Weights of a small sound classifier.
Model: 1.17M parameters, log mel input, arch quartznet, norm batchnorm, activation silu, depths [2, 2, 6, 2], widths [192, 192, 192, 192].
Training: muon at rate 0.0078, held-out accuracy 100%.
Data: 26041 training examples, 87.5 epochs.
Rows from block 9 of a small sound classifier, named by matrix and row number. Rows with one number belong to one channel. Each number is 50 + 12 x the weight over its row's rms, rounded and kept within 0 to 99. All counts start at 0.
After each channel's rows are labels from the 100 clips, of 14976, where the channel reaches its highest value: "loudest" is the band of the loudest frequency at the time of the peak; "responds to" is what is common among them. Only what is clearly more common there than usual is listed. The data: synthesised sound scenes: up to three everyday sounds over a background.
# convs1: first pointwise conv (model.blocks.9.convs.1.weight, 192x192x1), inputs 64-127
# convs3: second pointwise conv (model.blocks.9.convs.3.weight, 192x192x1, transposed), outputs 64-127

convs1.68:54 63 46 52 61 42 67 68 46 56 63 61 42 71 51 54 60 55 45 53 38 49 41 62 69 53 39 66 57 72 34 46 53 54 77 58 55 36 44 46 61 42 76 52 52 40 38 65 41 51 47 49 52 38 54 57 27 52 44 75 40 54 62 54
convs3.68:68 38 64 41 33 37 65 63 47 44 51 29 35 53 57 65 49 41 37 55 48 51 45 52 58 51 27 51 39 72 75 49 59 67 61 47 61 45 41 22 47 55 43 43 28 33 34 28 43 53 42 50 66 54 42 64 40 38 40 49 52 57 50 11
loudest: 1000 to 2000 Hz
responds to: applause; reverberation; text has "reverberant"; text has "room"

convs1.189:60 45 49 45 64 24 62 56 55 44 55 55 51 50 55 57 54 41 64 38 39 47 48 66 53 60 50 53 38 49 55 46 43 50 61 58 42 42 57 46 58 48 41 63 33 51 37 08 52 56 50 60 28 53 38 54 18 52 48 30 64 19 58 64
convs3.189:59 50 69 52 51 26 73 55 43 80 25 40 30 36 54 45 59 46 61 35 65 41 41 54 45 59 37 45 66 44 34 63 38 45 63 30 44 63 56 49 51 50 64 58 54 64 50 54 43 52 69 58 59 46 48 46 42 46 38 38 56 49 39 28
loudest: 1000 to 2000 Hz
responds to: reverberation; text has "reverberant"; rain; stream

convs1.30:55 31 56 57 44 36 57 38 71 43 55 73 59 44 61 45 54 50 57 42 47 44 48 40 58 32 39 61 56 42 43 56 40 55 99 00 53 51 50 65 46 51 56 47 59 46 40 45 55 37 48 46 49 59 38 39 38 56 45 57 41 50 46 42
convs3.30:69 37 62 41 61 49 48 50 67 44 57 56 54 51 40 57 44 64 47 43 50 40 63 61 61 73 33 63 52 52 26 72 42 41 00 46 68 55 61 46 43 47 50 50 54 52 54 37 58 32 42 68 54 50 62 67 50 60 50 55 29 44 39 64
loudest: 500 to 1000 Hz
responds to: engine

convs1.57:69 12 56 56 39 52 30 53 56 52 61 71 51 44 51 52 54 50 52 55 44 26 44 65 47 30 75 49 61 55 46 51 51 53 59 57 40 69 56 51 50 49 64 50 51 65 49 45 69 66 59 67 53 42 51 46 46 44 59 52 48 50 48 53
convs3.57:39 01 44 62 39 31 40 40 66 44 53 55 51 51 54 43 55 43 73 53 16 43 40 29 43 51 56 40 33 79 49 65 41 44 43 50 59 27 43 41 45 31 51 57 50 34 49 53 63 69 43 52 73 54 29 43 50 48 36 53 49 61 39 37
loudest: 500 to 1000 Hz
responds to: chatter

convs1.141:55 59 52 59 58 72 51 37 54 79 45 39 44 41 53 53 65 37 26 49 63 54 55 51 52 42 55 53 38 53 48 48 56 47 51 49 65 52 53 45 46 33 23 55 44 32 55 61 39 43 68 56 44 32 55 65 72 46 38 54 50 63 59 52
convs3.141:48 64 29 65 52 54 63 47 53 53 57 46 55 62 60 38 36 45 44 50 48 46 67 51 55 52 50 50 50 33 51 72 79 51 40 57 55 51 57 59 55 57 56 38 55 57 58 53 45 38 20 55 50 55 63 26 39 40 59 50 51 79 57 32
loudest: 1000 to 2000 Hz; 2000 to 4000 Hz
responds to: waves

convs1.137:60 39 60 64 72 52 48 36 46 46 38 49 34 48 42 48 38 65 54 70 45 51 67 61 69 69 33 58 40 67 47 52 58 44 56 61 50 49 51 41 47 34 42 53 48 37 43 56 56 51 52 48 76 41 62 56 26 32 53 61 48 64 69 30
convs3.137:58 49 57 58 35 38 41 31 52 59 46 70 40 47 53 56 40 42 49 55 48 40 59 44 43 39 61 45 53 63 56 41 53 64 65 60 43 45 47 51 40 47 53 50 60 36 49 40 55 55 39 53 54 44 50 51 37 54 36 83 51 43 47 46
loudest: 4000 to 8000 Hz
responds to: crickets

convs1.187:41 46 54 47 62 54 59 40 50 52 28 38 43 60 47 50 39 45 67 54 54 74 42 52 54 28 50 52 47 35 51 38 48 50 47 47 39 58 30 49 55 72 44 60 46 44 18 48 40 38 42 51 51 56 36 27 42 59 67 61 51 54 33 49
convs3.187:37 42 56 53 56 22 54 45 57 70 67 56 41 49 58 36 40 56 27 39 21 72 48 45 58 45 40 25 34 33 38 50 48 59 52 48 65 59 53 71 41 52 48 46 45 54 58 57 80 45 56 58 61 82 41 59 30 53 50 56 52 47 38 44
loudest: 2000 to 4000 Hz
responds to: waves

convs1.10:64 51 48 53 68 32 71 50 37 34 55 60 51 58 40 46 51 59 26 15 50 56 51 51 55 45 70 50 38 42 30 41 45 46 47 52 62 54 60 50 48 30 50 55 47 44 51 41 57 53 53 46 51 33 60 67 54 61 66 45 49 50 48 24
convs3.10:57 46 62 29 34 71 61 48 65 43 49 44 56 16 19 44 67 62 78 54 45 54 55 63 56 56 44 39 54 34 49 52 59 62 39 56 49 58 64 34 43 50 79 70 57 54 51 39 30 40 52 41 43 59 44 29 36 53 53 43 33 47 51 44
loudest: 1000 to 2000 Hz
responds to: applause

convs1.188:62 32 53 47 51 42 37 32 45 37 45 48 45 34 59 41 60 59 59 44 50 36 52 69 70 42 52 43 56 52 26 47 67 46 38 67 19 56 33 38 52 49 51 46 51 39 76 43 73 50 50 51 58 54 42 57 43 63 47 51 56 54 57 38
convs3.188:48 51 43 52 11 33 66 37 49 57 43 55 50 59 40 46 71 58 76 49 30 72 43 56 48 41 63 66 49 33 30 43 63 43 30 43 67 70 67 60 51 56 53 46 59 39 44 45 30 40 37 32 38 56 40 62 51 44 68 52 52 43 51 49
loudest: 250 to 500 Hz
responds to: engine; wind

convs1.48:45 50 65 58 60 32 55 46 45 68 66 41 55 54 67 45 35 23 68 54 41 60 49 47 56 31 52 68 50 42 51 53 59 51 56 61 55 29 39 48 54 55 41 52 47 52 04 52 34 48 48 53 48 40 79 53 60 61 24 52 59 41 45 41
convs3.48:48 44 43 57 59 43 20 39 48 55 55 46 20 69 49 57 44 13 48 51 40 42 63 48 60 50 53 52 34 37 60 47 30 65 50 50 55 60 70 50 42 69 30 61 49 54 20 42 73 63 36 30 46 51 49 17 74 45 57 55 81 47 47 58
loudest: 4000 to 8000 Hz
responds to: background: none

convs1.108:38 55 47 65 59 48 59 43 52 66 59 59 67 69 51 50 49 81 27 39 39 24 53 49 55 54 49 42 27 54 45 57 46 49 53 47 55 49 49 46 51 38 29 39 53 60 57 53 35 41 31 47 57 37 56 56 47 49 57 35 49 42 42 52
convs3.108:49 32 41 65 64 46 62 48 47 50 42 46 56 50 46 38 53 43 51 64 57 89 58 57 45 64 71 56 46 39 53 34 28 64 56 48 59 57 54 48 61 63 47 35 54 45 44 62 20 57 64 44 70 70 49 56 44 55 65 64 52 29 17 52
loudest: 2000 to 4000 Hz
responds to: waves

convs1.42:51 44 46 68 46 55 59 46 37 62 58 60 45 56 51 66 66 35 42 72 22 66 66 89 40 59 41 48 48 45 61 53 44 49 58 55 43 49 64 40 53 48 56 34 29 63 88 79 53 65 59 55 46 45 48 52 41 59 42 37 52 30 46 42
convs3.42:43 54 53 32 51 26 61 56 49 60 39 49 54 53 53 42 59 67 18 74 73 56 72 68 46 47 61 43 54 46 52 43 36 61 28 43 48 58 33 25 41 55 55 55 65 44 57 50 52 56 48 39 44 60 56 60 38 57 48 59 43 51 54 56
loudest: 250 to 500 Hz
responds to: electric buzz; wind

convs1.144:53 30 36 57 51 71 33 72 48 24 49 57 56 49 49 48 63 50 54 54 29 69 35 57 66 48 93 49 43 49 21 50 49 60 45 43 78 42 72 54 53 47 57 51 32 61 58 39 42 59 47 54 43 36 61 40 48 52 60 67 58 41 65 59
convs3.144:46 37 44 67 54 41 44 37 29 58 54 46 52 62 46 54 42 56 68 51 43 27 41 42 32 46 41 74 39 57 91 44 47 45 68 30 61 50 51 43 38 56 56 51 48 57 59 34 68 35 65 34 36 53 46 53 38 54 59 69 66 51 51 50
loudest: 500 to 1000 Hz
responds to: wind

convs1.146:49 55 75 58 47 44 44 31 46 46 35 47 43 56 67 56 68 74 61 28 56 49 46 56 48 28 45 36 52 47 39 54 62 52 59 59 61 43 71 29 61 66 59 69 60 54 73 41 41 53 62 36 60 67 60 61 57 73 59 61 64 45 52 27
convs3.146:52 58 66 49 46 43 45 19 55 47 27 25 41 32 34 47 54 36 48 60 46 25 45 29 63 48 48 35 47 40 40 51 46 40 51 55 42 29 50 37 65 76 49 49 63 59 60 43 41 37 66 54 70 58 65 69 64 67 31 55 68 54 53 69
loudest: 2000 to 4000 Hz
responds to: clock ticking; reverberation; text has "reverberant"

convs1.38:59 36 57 56 33 56 53 50 47 43 44 36 40 55 98 58 52 53 55 61 53 47 43 52 59 48 51 41 45 43 33 51 59 44 41 78 45 50 28 37 47 35 33 53 56 61 38 48 62 42 46 55 42 74 63 69 43 40 58 43 44 56 44 45
convs3.38:48 22 42 48 54 35 41 53 50 47 30 41 43 62 10 50 45 40 27 60 50 43 61 47 38 67 31 50 47 55 51 50 55 50 71 35 43 46 42 37 63 42 70 41 64 55 45 39 57 24 36 45 58 91 41 56 25 58 60 53 75 49 40 61
loudest: 2000 to 4000 Hz; 1000 to 2000 Hz
responds to: sawing; first sound: sawing

convs1.134:46 38 48 53 66 56 49 59 48 47 35 51 78 54 42 63 44 32 80 53 31 57 49 24 57 74 51 40 41 52 58 52 56 58 46 27 39 42 33 62 54 42 63 73 63 51 45 40 77 42 49 68 95 53 58 58 50 44 46 57 64 54 58 51
convs3.134:67 54 49 59 70 49 62 48 43 51 67 48 28 36 61 46 46 36 46 71 30 40 63 45 60 55 46 53 64 55 79 70 61 31 18 44 33 38 48 36 47 55 35 50 44 08 44 64 59 61 56 59 68 42 48 33 36 41 72 58 30 49 47 36
loudest: 250 to 500 Hz
responds to: wind